config = dict(
    arch='conformer',
    hop_length=160,
    qk_norm=False,
    moe='soft',
    width=256,
    optimizer='soap',
)
Rows from block 9 of a small multi-label audio tagger, named by matrix and row number. Rows with one number within an expert belong to one neuron, the router's apart. Each number is 128 + 32 x the weight over its row's rms, rounded and kept within 0 to 255. All counts start at 0. Numbers have three digits each.
Before each expert's rows are labels from the 100 clips, of 14976, where the router gives the expert most weight on average: "top examples" is what is common among them; "peak on" is the class under the peak. Only what is clearly more common there than usual is listed. The data: short made-up English sentences, spoken by a formant synthesiser in many voices.
# router: slot weights (model.blocks.9.mlp.router.weight, 4x256, trained with AdamW), inputs 0-85
# up: expert up (model.blocks.9.mlp.up, 4x256x256), inputs 0-85
# down: expert down (model.blocks.9.mlp.down, 4x256x256, transposed), outputs 0-85

# expert 0
top examples: /dʒ/; /ʌ/; "jumped"; "behind"
peak on: /k/
router.0:102098142102122135113110122129130179111160135127093134133122061134138073095088178162131096105197089120121112177117143108147130094148137161150142063130078146147105187096178110148135200067116122121143094176072165208120102109214200096117117132131142125159151112
up.0:083155136159070115108049129098135136113133115151082111130112191115139161139113136068105114131119109118138135145134141200179086097104147110116121110116120090157141165172125164135116121120110145116164105152115061147110118120127145119115121122107133141170155104
down.0:153186109154143124078114115111113125107180142144128134119171070195164058109184173116169146135150144111171175102140136106153166184137135165104126200105120082184088104108110111106175147164097087097117092131090150146066123099149095135109165125157041100087158136
up.1:147159112114095119164093101139126108123089138070108152154042162150117084117116180086147027112092106143089085126063119124153108137137110145202128117127042121130155122163104128118114115127129140124122107169047158070160063108133209123070152140097168106119120086
down.1:143095103154143123153150141121164106183117144165124180178117077113136079184150063175158098173177115201180108142111146165115159153174168135114116102126059198086108064160142111107164094129111101113122102117177125166173113131170094162114092108105123110155124121
up.2:095077117173156085093159155106199155158116079110096157105140103158150134188158139127186141148133155133173195139162143127130160095126090109141074139108118190078081107191091121176139141117118202127161169113090142129149103086119124090116121150103081109173108196
down.2:097161143157106106182101123131195057104088155147144154165148138086117145132126137186039123120168098113182090098181137114119122144106131088150102123133091162097070156092157133026127086150145159129099136127093154108156131131147129085142140085129157116131108110
up.3:137132055133155115169105120141125062171121168137116119131075136067124147130110143121171076133127171172140098073118074164142110130078135074112134114136124162119135138194103144089140104136151176098080151108182100122090141078119127215061101030166130136166148077
down.3:154150103186140171111154130145124095121126147081105125111204119152146087153131085131161086140131093137167122135089119109163143167140125138111118185103131128096136137173168103124086087106163124139125110109155133150127162164095104128137163109097104141082118123
up.4:077134129178080181120141147102090146075115128085179127071045145130162098173173053098135173128158144135129077122078074180137097106121154044129108094109092105097127113157108128090141124143112137140151156152174163208158129142144140127155072107102133115140160157
down.4:117179133134113183149148146140096149167122096128117128108133085129115130090102095111111110112149136087119159117195154156098106174151146108166207177083117151123087151094130146127208134124110126113106168144099119183174130091117121193134185118121182164073150100
up.5:112094114164096142173100184160079162098132084123083096179142131083103177136138097052159079126148155112106101110079111151123119174087133185171074088159131175138107121138162096107162136157112092075128109189109117125138155140112125067091136155122100150084129185
down.5:120135141084150135116167137070089136153136143123143135085195082135118100074109100184140156178155115157109121126134116136122176053141099169072113084070134112136132107136126165157093045130054169119179168097114073154087103088209080137111157121103139083166123075
up.6:124077111151127158170154079123135146081109122154156114143086106118087124148151104224095205139107135154177123095108139100100142098147134093072129127138111088121091113121133156132145122106106099094108100143108161155151191039141140124163152137118183151142104146
down.6:100110101104105143126066187105131104202141132096111106102212162056125157135154162176148149087087098161116173123127166069114149117151143131143122142164113112142205173121185157165116146117188155104162113184124160114135076147101147148118158129134150143109138113
up.7:168101116118086194114187216172133159124097135072057180173106134104086053126088130114074108088078104115092131055127081099142123115181178093109112154085139121113116165101097137126136217059091137120110169153154082128115110158166132121175125130142078138141113153
down.7:136161179118173105136088169104091141146157113133102096183184196124125099166104153113137073107143119138147123144113137197108172094132157156104103143131089144153138131135099109169142162138101076067114146119095112092116121130209066143065144115166170100102144114
up.8:133118101122161114149144167063090164146222130133100108122113194103102152058107102105171112098116112152101196120109093115132159134101125165166131100106172112125123124105156165116156144169175190135086145132111104154105145191107071108121103139181163125096142079
down.8:099076131141078161105122110153151180097161124096113130137110123121138113142108062186157112128122143176177168125192067161084150119088080131099091095110185174124147159115163137099132093078142095147113094093134126171095220142130090177126133082177107114122083124
up.9:127147106171093143173152136135133149125142137140129181186144144114177141101221121071165116168180172130126108065101154121089129141082169167111111113175111138066129091185151143177103094137156109066135114111086131087123165115098091168131081140130148133135113113
down.9:136162147130158134134084136155186099163111103131078199162113123135114153086089119086109104168125116127115113145156187112175101157100106160204141133129091120147132118119086139070091116149193155153125114149161105147081162103162180145124163128077089150125165180
up.10:182161132149131142120125067117123151068129120168098195057111118104153166145136126123196151099184060097069102143077128166099073182123115074096112099112129104130177140102160088117106099126108076171148158168130137134143081136186197096132109173079145151163175133
down.10:080121102119134158140129173110109203118084143194174122132186109162079124147121124096088114127085139150139131161149144149119156125142158121159181174107121104170123121134115186146085189180109107171156154126068175109170109058099159099151119134119133168129158098
up.11:173121143169187134168154179069117113092109102075114151055115146163068158122143119081122118119192104150109036119091141155146125102083173143066190139125142142140073134169076111114101141118117119152147140107098139147154116123175117126173175130118169152183107152
down.11:159166177179112186141117174197127067127094150188085178132114134061163093090125129129109109127119081105197201129184148122089134114113132159133140186159058126179098089121172139101114196161108148140101093216105137113095158119129119070118123125133103148104133094
up.12:173143153091141168119147118101111094147098146104166151132109114162141141083055161131112080184055158143201101095191209091062130128134121215077138190114152155173084109121107101117117101135105150143108133141123140149151096133144097099142135181132141145137148077
down.12:094160092110127104182071107144144149103168080096086089121078124069155125147108122223136082119102102172102157155125131133170148122131153080128123095096152114108110127127133092165133089137080071114153147137117161032138133161150108131111138100105149055157116109
up.13:157098115136087089151195146109130133148082138145060160111126161111221127057156108116109162088064079187124179171137144138141136146135127108107065141145139118085114165112127137122109108119189083093122043133141134075125162136112103175071133167137127110188129123
down.13:103135130073143140117128146129180180148159145106110117164171150112107111084134171075139124122169105124152142154165165084143171133132151131182195153129123172142176027153125145128130111115149132169159098116082125135079188099160134112135143073087128140087088172
up.14:078158157165107144186096098106124089103118156164101067123112072090096136147144080180087118062145141137102106125116108113105153104149139162120139190110148103151085127131131152136109152147112086182156118137096140126185102124108196131140124168140119101031127099
down.14:136145141111145186176147153156103150117213142093076127099129115106152123164152150142140139097147156147142090101154200095114152151201130092132157167159174097122139192083145075146083169114116166084122112213159220076144138113154122168169074163068099154111089150
up.15:111116155168149127177157127122122074109094094116156164133113160038125127127174176150081151120113124115136110108114160071122183124108096170165083119111156120119104134092166130181143096124186131096147121165173124108123102125128113123144186160112105168106154126
down.15:133152111141194210114142148175123118152149085109131110132104099112142140127103133143142079153075114103093102089072118165106110100159190066118125101124097101134141152155125178098124143132080108177109130165170117052157184107080115152184090100078113137113192122
up.16:119162112142107149180107127142119115122138120090052123090119224120106088142163071162138155174133169097190069088089123123133114183186091114117095156140109099144116159139129146120148156111145126145170147182100132148109093101128167120150156067094144128077187115
down.16:116095187084173189161097147138118128170119157192099130137132100074069142149127167084110193093078093147130138156126211142081158144134174157133137114170119128116128105066118130165181180103119105121084117164129121153150096142204139082108169162223150184111083133
up.17:170109174194096148087149148122097112103110141123091193079127126064090105113093148124141097090120095127162094042131159128132079111117125097114097140114108150149128188119126140161122105108138069156141137154126173146196138156202133146146137178130131161152093103
down.17:098102102114084125106135126140097120156089103107109152105128145148143133051153112164139165122137095188086195142083161197160079102151158165154164130167116125126142108092122107130107127173136097074142094181133105121128110139131073107129152104149118166129099121
up.18:134116061147162132096131079126144123052179125126132129161127112104094127145110113089125186109139123091092135127146121209124121168151125184146102225134136128157135069146151116139103121169164173120099162171151138125110174091094056147127120107120160129132098148
down.18:120123136129164114123091076128125171096128180133185138076123158158125109135199131103101178177133150123106158053088095156150118125086154136140111172086154143154058114121101186164112125127135147149153116146093122221113174166139133148104143139134098135101154099
up.19:139110176151104113165168144152138171146162117110093156148186089147124116187127110069138141047159138088097102104119155133198137133151109130144138118121115084130084111159113135113131093141153153151105122145128062129186126077132116116089117084123156144158111112
down.19:117177139210113152143073066060102139111092116113135118161151153100135110085066201104136135123162132155070129097126102134132101111110082150154139119176143173030144142115114120140127084044143152158145161192157189167116097133095128150094178113135083147101116098
up.20:174116159090129173144151183091162076094129179079219084125170118166163106160144125122140116190091111133113113063102166143113067161053157165072127136079138105128075136143153129122130130179102143083134118201129144144146158149115119075160137101095152103138109110
down.20:119096154107150071133081088143154169116094088152093106130161130099162087142111099161100121105098132101163183082076120070123210130077109099165160131130130139146162125094150090153145115172102105121131110172137197137177157142146156124141169124116143084127094138
up.21:110107144135089144107141131115076110102162079079173194160085077190175130113149137063148173124127139096164095176094132129105106128100156128116210109144160114094201075136163176117057060135132189102114122151161133076107136117132169074086168160109146103162125155
down.21:131170141121078157136112161135126105148081105127147113125116116119110160157137110165165148124120104080098169177108126163134189114168104126104139154069112130134104189124142143166117209100114124112188138127068088099111131089092100094130124101110182146102156157
up.22:150159117153142202099131131116143096134088124108112154161097157130092094071104176142083107114146090099194149099128161071128100115230077169178093104137090153184140124182133128088119115167142082181169079117081084104109079161178165086138101144152114109148104156
down.22:139115151122128202134149113179120132089062114154152159133152122108141102066135124119132121136110115116092123131123107073127138114124188123098151097187097113045132150080152134111146104096101086120108204169204076161125185137108121116102170143135095172135127139
up.23:179109103183140119108136123091115177141161108108180048140078136078125114138129113162124135156089125190158149123075116149139097130174124157140091161116151129131165116112161126123105075126184142137117129178103113084188148141090132155078118116105156168123142111
down.23:141122167119096097141102101151162147098117203150187142206131129127137108166169128103107141200128068155200098097114130153115085132105125171059150139110151149166142107170170139141140155110119148106069098193127078151145192084131112171112112127118121131153140117

# expert 2
top examples: /s/; "his"; thin (high-pass); "sister"
peak on: /s/; /z/
router.2:101142162070098120106116193156099155101091109157149128058131159140105112080137130126150148192132185102110154127077167133142116142146126108131112143122144061170084096140122085107159161131175147143144148088079154129065082111133145092116085100193143125208113086
up.0:157120131121125161115168099168120037150145161136142108152113127084104143110049212143195157161111157092125106106162135101084082121133151138072121154166145134107119107103119138135118124096135131144097188137107112162182104107132108138105125126062125134131117178
down.0:132180170135191152132142093068082094144161114145124137162097131128124148126133096142100113120071119183093077113109125125140145154168140087146137109088148112048173117237137137209117081103188144151087137142107087104202117172148125126113136134171064143138089132
up.1:158056175128098172128130092112154141042164093173178156125161110135161141149152159105152139128114135113087095175163092085186067098088130094095122118146152126091107118116073156143107092110200114127130141099134122100132155197158098119180124143110178147084212062
down.1:110162081161166164129146150167141065130133141141124213086108121069125145130173115187183099133125209134206168068100154086127146124147095145136199125126089104101188085155133177111123179151085091131116103132165142058105135079130179183168157095131158140154094129
up.2:094112147083126098162089118099170160136126083104115135081119167120162134114119126118139107132118141181136044094161119123123103094164090110103065131150169145167138194170133170173133109141159139113132126111170150076138178137121118013122156113130084188139109146
down.2:153121155213093112154131156111128113118141163138080140105084125082137124146105121148101135066151085138134134126102107116118089129130194133146127181124131208120118071170201115118135172111162157117096143163155093088177123169171128125099147129085153124153129123
up.3:132151125135121086108109154132131147146136135070143099096110074100099099140097090121095165145187116164133168110110147136114132136098148156140195167060095094135086140111143073074119133144144119083137124126109127103145153136068113160086108150112122157140121181
down.3:101160097131127153131172073132132106170161137107118157135122144114120092207154124117117081127146121110121116206122073135141154100089127184125178118121114140151193184088124132111179158109137128145130143054152150091095121169147202126187146109115212132084129126
up.4:073158111142125118180116100141139122141085122148110153171114130169105128095113123154158130146192064173137101051076179136146100111114076131140069170107149139157180116125097074145077107158149138129182087090175097141170165117113110127129096132075124145091093197
down.4:133162168102077084095093132079136116152138091066136118040125105134094130152096049075151137171146071168146131168118104162098134114115144145107148104146127159174063179106158173093154177146069163167120080136146129150106145103095164109139167125175152126134135067
up.5:138107154137169149161136163116095144097167152132100131097151115086103115132052101075187082162142157107139192150053174134075108135130171143146072154119178129123213138116133133111118135110122127172140147167161131154159134095153110149119140134088114086143155129
down.5:115141173154077109102177093148108088116115095129160155108070142129130125135167160133073136067177137120088134086141134195095135163141144120060074140112146150107141121123063189190056120122124112148113097152109160160115087124139149129160101126175133110134147155
up.6:136126126097087146085180112095102117179126153134101139077125136121097190185106110158163142116175138190125147105094056120155133127097127135141114079109096136150137191162160166117140149152153161114131140095133139100111047101112111100129110056114143105154087132
down.6:093099081109141143115110101068143136147140112111125141134104130119109168150146110094106170098188127123120129159179066106065065148166127145149119156152154105102169157111154094158156122139107067115143156170207135128122084099088085129121141142087106173115109136
up.7:081133069147075137124152134157128141158131201081153135151082103127125104095124151123088095077176123121157139119129112195149156138117111108116088053122140063120123125071121152058174104194092093094085128118095115169079108137173112117040132143149150084163078113
down.7:152097080144121147097125094152131143040165155184126100093183133167125140144145158084103160190143125131077126119146122086082097178142115140136148110088139169154155124136148089162057112160167126154122132105107141092093125135146077173111080162143132164173164070
up.8:075191074082089154099176111069157145157165145111156123100159120113109156128150125110127101155153112163147145143151151146149151162135059134113083103086085103151107173090155097143138118118154167109125136127181057132159093062098100141147088106176120165112156139
down.8:116169047151129055115140137148102203094084177144129161132115128129115072103114143099059149118166132147173052116119134084120105123113120103110129128124147101083135159123132168127096124158160096188089109127181143109088143169115147152100133102115093171074133188
up.9:091105119106146144103135129070105194040112111117151167132144166095092143131126114095067171159168112093181128131192085173089114163129105117130131100147122137119165133110153132114138072175161150110138141122080144154080122146129226121175112153096142175100075131
down.9:162120115134117163153134084149120167103098127139163131082113133114160079097121131138170185177125180097095127124168181122127107176162126127065111095144089096154203139160119122108122098159117142117135181138142151083052128157185166219072108113087125101104103131
up.10:120111146138112097104100130145148092154125097159141145161088189169128087078143125139101139118109123091141118138098058102112149081080089144104147105123119127195212100125109119117142124102088108144108099162119203123095064103153104133124183155157136092129146186
down.10:162111159152121153137093150153144101114105150110110122106141096186156109099178084112128108106104154156134156166120101171159098116098127137169154139111161110131066127122102133136153125127177141150188079164157131140145123128155164086122094110191165120144163136
up.11:102141111133069156169113116064181139122116131099175109054162121135102156102089155169127107113174101138164124107114116074096179142112091159217094145164113090093090175078131139143127129119122170176128089062097132058081142117163142154138162143055127070094060152
down.11:163095156179105180078123154137107079158102146117178136142105054136120119132141129132086089136164153143121125157105101165119133132107101095100163144080168150129146118132103150172150180160174128147153160139114209151149121119098119147108192102124124165140061189
up.12:133095168143101118125112169135149130164150139154145120136103130103117127176168089145063215097149071150129124097135092147145158107100105099138140103153148175113082138126124082143161107131110149161093138115125125112150099096092179102156151186113137165125154125
down.12:121110120146145092138145118131060173072133141092136130193124148152071125105100157036164089129128183094110122125174104077081132138092092185109153092059077099142158085153120116079106071152105137166091127120115129041085122117128181110109091100113133105172142131
up.13:193129077155083134104157120145080130126151105075128114204087098128065136171230134142098150082167129139178125114097184127144174124147140113121149184140148072118153165134127117115105158183154144120151169158099103139152077171118118154068121086124111095169184129
down.13:135205117060120094105147115131143136121110108073115129152114055135092106088136119133149143111062087121140170122167166152108155094179114125137103105066164128082062145168148096118160142105121175136077088141175139124158145084136078053124126131127115170148132161
up.14:099143162095197132142123153109108069118098185132141109143046113164164072131109124140171197149154134152140178109119138124102167110153159145181104076137110178140129135177158147138144161134063109150140109159148140111137167127105112146112141108106077099124163135
down.14:163150138120088147103120087178134193170137110130117141113125177173079122143122083143165096135076171158116169190146099131114128129114132099199181162124156113115109079131068131158129093078131170134178124145139107118086101140126110190080138164128165145112084108
up.15:144107102120135100115089122154121074129179175178088128104147151092111070173129192120158131175171090164159136074090115158188112102141118158097138150133083198127163136161088133131109170199138106140131124088119114129164099129146109134131080056147108105077126127
down.15:138182122092193190211131075172137153112119125123114138108120085106106119106156109081191115179182152179160120099092158078094173120153143148097110131151123101126120123136131084070115151104132062162082093101143101162151138128128143101157107071170083142161171103
up.16:150119109040116148161155150144135152143162099150114141119130183141062100102147149161105122155155133131131158146129112079110123165138181085112038110113137154136156158129175154124135102095145162118059079139126152108085148138113167174148127089116178171123177177
down.16:096157142141106081104183163085116137069118103088083125125110099120105101138103137099134111087150119154142128134186115139156129074127092105077205113176062106094103122160136119077159098113118151112135122062152187161168141113057105108097145103168131111100139110
up.17:087104151066191145130144157150122109099146131075132107100117103138050137147197138115128146136138141128129136121134158122130131104119084114105159096155157198098151111082174155080141057149175109174098167145088151105127080109099108122149152172084135158061115148
down.17:122152150158126101158112113179162120135127132160106111156092074117113154124124120131147114181109213104106148145101125164142114132161144168124067104116120098099168155074109148122100099099093098107185173126142088106078098117092124086124081206143080116174102073
up.18:097146157086146129149126151129182087174174120177144109110106147134127129170122087162175138118084081073122197114134127152108161118124151117113058142115086138082094116181175144176130141169099155091097120135098124093114117117121075129150098064174112125153128164
down.18:125116097079097182134080124108138081124147123126126116129073156122140096161172120059162053116137080177152087132142104123150135124170090096122115146143228148152102154102158096099163176112081078149168129127133183181104169075211106147089163114198146120136123121
up.19:094077103139158149126073099109041170162149144143092122121094152152136123110128113105151095135145150123123129148144106184137129079173134210133084158046165181139186145170093066086085119146136153143141119109057087072123106174094154055158063120156122166116082143
down.19:164087072146095127112094126176181083065122067180134126139173086153115090159160103145158123116140120135137141117132122104127079118101149161113118107176082131090095129090176183169125124081074133103127150076133229121103072138166164150136171109144116078122147125
up.20:087146096113105142144117148121109093116163139100143130111136152103113120121105133175133134123093124096129165157125073171151120116136146216099103130101103125091142168091093115164161128138134143181148154106129147086107187152077152114095180133149077145163172100
down.20:099121124154154159127205089187130116104158104132134066136179151088074124122152074112118165121115148140178098131106165072113131153132061141163059095151083115099128146084141152112127154132112127173130127160135104156090140118131169080185155103107129138098102133
up.21:109125158119129120183084133135139151111129176111090099111159179141164118148123130134122087055073111159156130126097105149141204122127105178121152167120121119153051174155155156113152125151162081131088140150087141147175147108124104064137162139129159159147106149
down.21:142138119158044077089157127133122146156128163134142145109103149172164156147106177142107150137100110138126082127137130135133074122120166111176132218147109046090153126079094150158165171071140119164134114106155043102104085174207155138145117162090127105097134124
up.22:112121081105155080120099128131128140195124126151065129142118151145185074167147146099108148132127108136130173131141168184131113107074180167132116150163067190105148149167143088107174122071134085149116126068097115143147132146137155057106155088144113089095115173
down.22:132122118160129168178143117169222140178101143112146157113119163185114172102151081184112112210085197106154121147171107067127178124153124086127110134130128117124152090156189110119105116090094136115145179099089101081122065158103101172108099051120134177157086119
up.23:114150103118132092112116141105130154147097123121083071125141148149116115113122154108201141163224131098148089094164082145113140189135053161149091157146146127117131189180142099177100137163107084115105133088072064130075184134191065155074103093139158117166153087
down.23:163134145117122163128096153118208138171129170194153089070107089127141087093122093137172068136163199076145150149128131108116139154155169132089137148192147119105105077162149115086120161128082126178077040073131164170080089141146162103113099142162140114130133124

# expert 3
top examples: /ɝ/; /aʊ/; /f/; "our"
peak on: /ɝ/
router.3:107137129108125175083188152098119160135113128181127097112083135145122126121115130095151150125144083118126146150134128091149072104092138128125097137122139143175153148158157086170108139142144129120190133109095121138012092111148137192079092110141151128208105130
up.0:123166100092079078140134108200108047213085105074152131125116155161114106090143135083155088128169117154126084114079073166122126104133099149134166156147122154103118059078131102149094100189150148061169087137085058125167053138145125111122114167149158037115152102
down.0:206147160136153097130151183117101172134102179071181056118117126169107167154174127133111106133146122085128091149104158200131168118062147109152091167100057140154125097132152086108092112148091105129183082140122117115159133140101112125103013066157159111131143160
up.1:144175153113128084170045163137133145177156120135111187160140079112148157099183163127113065107093150132133176096150151102135154128101133070099200074135181135173098196166115137106123151166112109153156152142108130138143120153080142139155135120128172052094099077
down.1:169141107164138101147165054108108121103133138121119170054095109143069125144122157200127141123097069102118101154095064154153110185177072103145131084146138170123164094161087143175121128130113107206156144136133088137095116125163069094147151141145144150088112092
up.2:121098131137135132171106150174175180127148101155131156143136146060166163066146139123125121134126162103160157126151113128156114117060215145159096052099169090087099125181083100050137147132110144074180116128107111132108120167097131112121132108181112127146094122
down.2:129182135131046097136134146166165140143123113144155099110134147192121107079119121134119176159109132092115127100207178155098068153112042103062105199111147117115130109083149137145159111097173155192238126112159161135161104101121133136145126103116108124175097117
up.3:178079162126107181213173211086118098141168192183146132138145121072145133080091118115110108154187115182121131161122075114148187133117085147149119114147082139137095146072102194131130150173098083123186162117112115084073118143085174123132117173178143166091168179
down.3:159130111091048134094128163134181121178147111111135054158153138149175125104145075125101126155092117156109123154137122122155081098158149141166156132138124120205111088104170146106060134190148104125086117183130109151158174133120078147138090148092131117121040138
up.4:159091127115191147078141092151152153094127120093092131143143095130077124122123136144123107123148087150097113077190098085141156153142173144077120119105107180135127140072170092124156056017132148139145173127133141131149057178073154115171119152166083140186164146
down.4:104158108084139070116058117117099083153080117104087125116133166119152124120080146124189122157129147126105117129125137084073137113123062134163151118120119145120135136123111173132097125221115158071152123134126110081135113073182114089169192125130187121153149117
up.5:124165089136154108156152161151142145083106055103117074159195129124115080165164095128175082152177136082124115142121159101156110130132125156098105087064113140084085095120152119094105161139146152055077108129184161096096200193157113114088091106119184122182115088
down.5:135134121125137060142117140127090158123035143130132104161144145128099120111064138144086093143105120120099143120187097155077143100155143083130137160119124146163168165146132120155122112108147145110182113107128135196172080089124151116171122140191103120119187113
up.6:100080132101100130182157098182111099103143111180079115104146122054112079097069102162103118158127173216113073147157116125124113120156182110141108115119154167168162136113137169128126120169118166135126130113153142099132124123090120092143115153129137108133092080
down.6:041085155146158110137121099177149105150108127146128077154090078189119144118116149121113149108104146097149177085129197160118142114130150123082143156111169111099114101132133088137165112069161122103087033078123211162119128165115092109133175199105151114078187148
up.7:147121115169103122127143155100100150127130104114080110153080091108105138162164111145166156172154074099119138167141064141112133149187025074169127187169119077102173166140100138125121154131088124147111145128146148177125135125161134117145089097128117132191117090
down.7:109121131116123133175135128098131082101169153169127139123106170125177104122102172106037144142173131139168115130066099126155159145102169153129129085115121092123134057146091126153124125136098118115145114112099107154112103098113088166088153135082132124141121130
up.8:140120124094182116072119117173130133171141108136124169091141118137120134135127128105112155082132138160140067183163076160123140140134132128143138106164127111147067137073181093104131069067135063129084125168113174137077168156150123125207103125061151142132133180
down.8:092116118108099154109133097123119127160141110061074151164140153215124139136094163084151118129080159061168100159146128195128149134164135143182111114101179154169098116174100138136113122162124163088133105122136141097142108134118128147119138067152203175150105086
up.9:144082162170114090042085127146171103128128102163134111134100189076101198141147168118139123126129134142073174099158067145164141131122185104112119104134126135186096122125111138150100124181116134088130118109107137153153132117078124098099122142074186104069079158
down.9:129146155147168178101137121141141162124097171157068089083102150155145119103101127084092156175157155129146110200109152115121179131136047108097100136095156147124086119100133168150106109126150122184113041096116103066129148113108160153119075065105119092194107141
up.10:079096115099149150109109118142177119111113129086119099111183115110099116110094136162211102140131089021127132122126136084072091096117131141115120096133093135148124109127174058078122134172160120082116160143135055139076134074178131130153146110121133160133171106
down.10:113127110103108134136116067143104107090120165162125132164108127089158162114142166128108072095134134191099175135168081145099159103178120112147087120133108149147109147158116143127129107064151163159133147121142219102132074153052113142113121186104191085068115169
up.11:085181156133120153092068109111169122125112157092116080124062121147108107071079095103109136138135082158229162107176133102087120153172073188130042134137088203055165126133158162164138161135113173100098212118181107118098117117076089185125146092126126124080116180
down.11:106126119094138139087113106096081167096169101111106108170142112118126095105123078135159132132078170193145098117139158088172156071154147110102112134133145131105103133174113145143116075105075149121119091123182071150114118162117099104133112074120153136167108120
up.12:113115104081159082105113172140110121110082123138198150107162155139142162163128165163135143196126166120100115164108163137111142150116120154135138095097077112140148097107140164150159117160128099096097178149084176193126193143027091160113106197167124107128113126
down.12:118177059135068099154136144160093128164152122115153163112155150133196072109123185124150116146148166071138176111082139155056161130128114137109137174123123131116162108110121188102195101117161127165112135136177112119133148091119184141122094116096101086133108161
up.13:151173135082094103084167117139149140069152133129041111066154162096106128101106143108102154118124164118144127096150142093112099084218090166141109141102112150086112159100141129101112181174107109126117151125087183104107087083142176107103143094110128088153103067
down.13:141128149114103149149139131109106124126139119166145070178134176112203131158083110126108172123124135197148112099135155069071123102131158130114122174114128101113100067091098067078147149142159128086099120084110116131145111143147086157122116184142121197151122149
up.14:079115138110060074064133172105159089104178092112161150131145096126134131121114059132130152119074156159116119152097127123118128101112133161135084140179118116084096130119147180094139151095125130133112142147184170151134121106154212087120116149098125127115202152
down.14:104130106148161129120091188140053107120158128163099099186151148157159142128093079158117113143063193099132140150144120138127068105129136099118095170082170108154089167107134126120121084127127119114126160128106135145107134087140141140128141148136167102114109116
up.15:190169108068122114076070157083097133148110090150126054112136134115111127084084143124122148151081154121086177134140135137160120088090100124137091158105150084105160155147144144148145153143093098131130124160083127171195132139148141123141154126108121097146095123
down.15:188088179126123139136180193106110179115068057155164148129143103125119094069111148079177136135127111138158056109120199089177131111040193121117140159153137110100121053163098137135128103116139154111134138176109046187075140081168131152092109102101131126165101090
up.16:126093048105144115125138179134092169164139123116086139102144149100151122190137105171115086137147102135104144154146147134158174147119166079145098137147057069129165162097132138162128134171109168120169125084087144164116107166141113153141134148142105151150147154
down.16:139165135145109184135153121161129163137107157113127163081133103124126114141144120125085153182027108117227055172104126165124145115158143122133108103106065081117179073142116128123104050206140115118072116127097096101093176211085125121158123139132112151104094122
up.17:143088166146112185128137177090104118120177127107177138196102180105191104118198145087107112134168153191226109108118144187182155140133146152120098130113164156100144090128126134089124130095107128121153143167149146161134133140075094113097134144087151165129083138
down.17:138135222121091151155076126203130116129149113154146088089138123182103095113103108127134170122167189118156147158101106156154203058151125166127125106054154145134150167109104082138189105118180133164149110074069174103112101066149148101122147167106088133109120110
up.18:134176143225137106082039090109134123115102098134196128100130168100085145124074122131100140130111087128157185132163147112140103124152140075170134169123082067101125155142157147169127176135135131034185108088099151156123162099158067121146093156124120117167145160
down.18:138105149064155168171118138172133146080105059077110173080105084089110085128174065128135145132166154118106163126187149137127140146125153121154152094128112123108187064125076103132130159072187103155110082077079109113128105093142137119149169170124115137123168107
up.19:165114111115118137145109153167084196188082078153118116151153094105154131093109064113157089122091169116137165111117104109164123110045158094148116108153135108187099164158139138181062119141113173026151097066115078186158148162102111069116085112165108123160150155
down.19:064116146154119138116117124108108110152053199191133186127111157079107151143221180126130130177087129098117084043155141126129106101112169111130136139134132083135101114092120097121104142120129136153123162158100079114088149110189144082102071097132124072161113138
up.20:161140150131116097191090157113086239145156175124082098159116128154128189105089144080092157214132082156146117160121154074067151155083137115141118117080099120114152119083163130136046107110097138139158073081108116155109176165176076149124166143108098116138114114
down.20:126109129116165087129145172173066124134116105130197095155169171133126130136123165114111122096071179101131113117113111128133121155116140133128113156115156066103216153185151111048114119154147107094092111145171155071109067103109082183108120076137143111084146141
up.21:060124161170173155195110146108125128125173028130096101173065165064166095148137095151150157099147108123136186121063145126130163159080168160168113065108092067137174151120125139138154105132117098144131095161115105135123161132085100157154136139151116157160135110
down.21:155164084119127126136089225125161150146131091126079159115070112079082140149118163131111136083105106087140099116134151132120120105158174099122149102114139149091188141110086178133205126102142105123113094150087162103117126191167124169144074180140119178093123170
up.22:146102080148140074117092120128161163130114099145104136116146132086165138154142128158188148156121097182094144159148111113127161169161127115132142027107112120175165035136143117129098146072077078149139193145137174125188075119122116099104089073121121195110122127
down.22:122113135114092077139122171077164010107141119161141118183076146127135143081112137102122177099135061116139087113098135125119175077136097149207112148160164142118162157126131117222185075132173134128088125092104079119102147089098140146160082109091139139107074117
up.23:143139128076071119163186114142116103147094154066089106147105173166175098105086104107134131130126152215150162082116134098151156113151092108171150118130114055091123070153110121142154136102164118067126122143101119084164086140169127121038081132085157167108104163
down.23:201161123153145128144047099183159165104133088091150081122114155111124128127164132096105118111087187127128079126169052197127160171129166195156095147120152122154135144151117094136060183136133107179089149167132122088118145119078101051188125157106077127093115156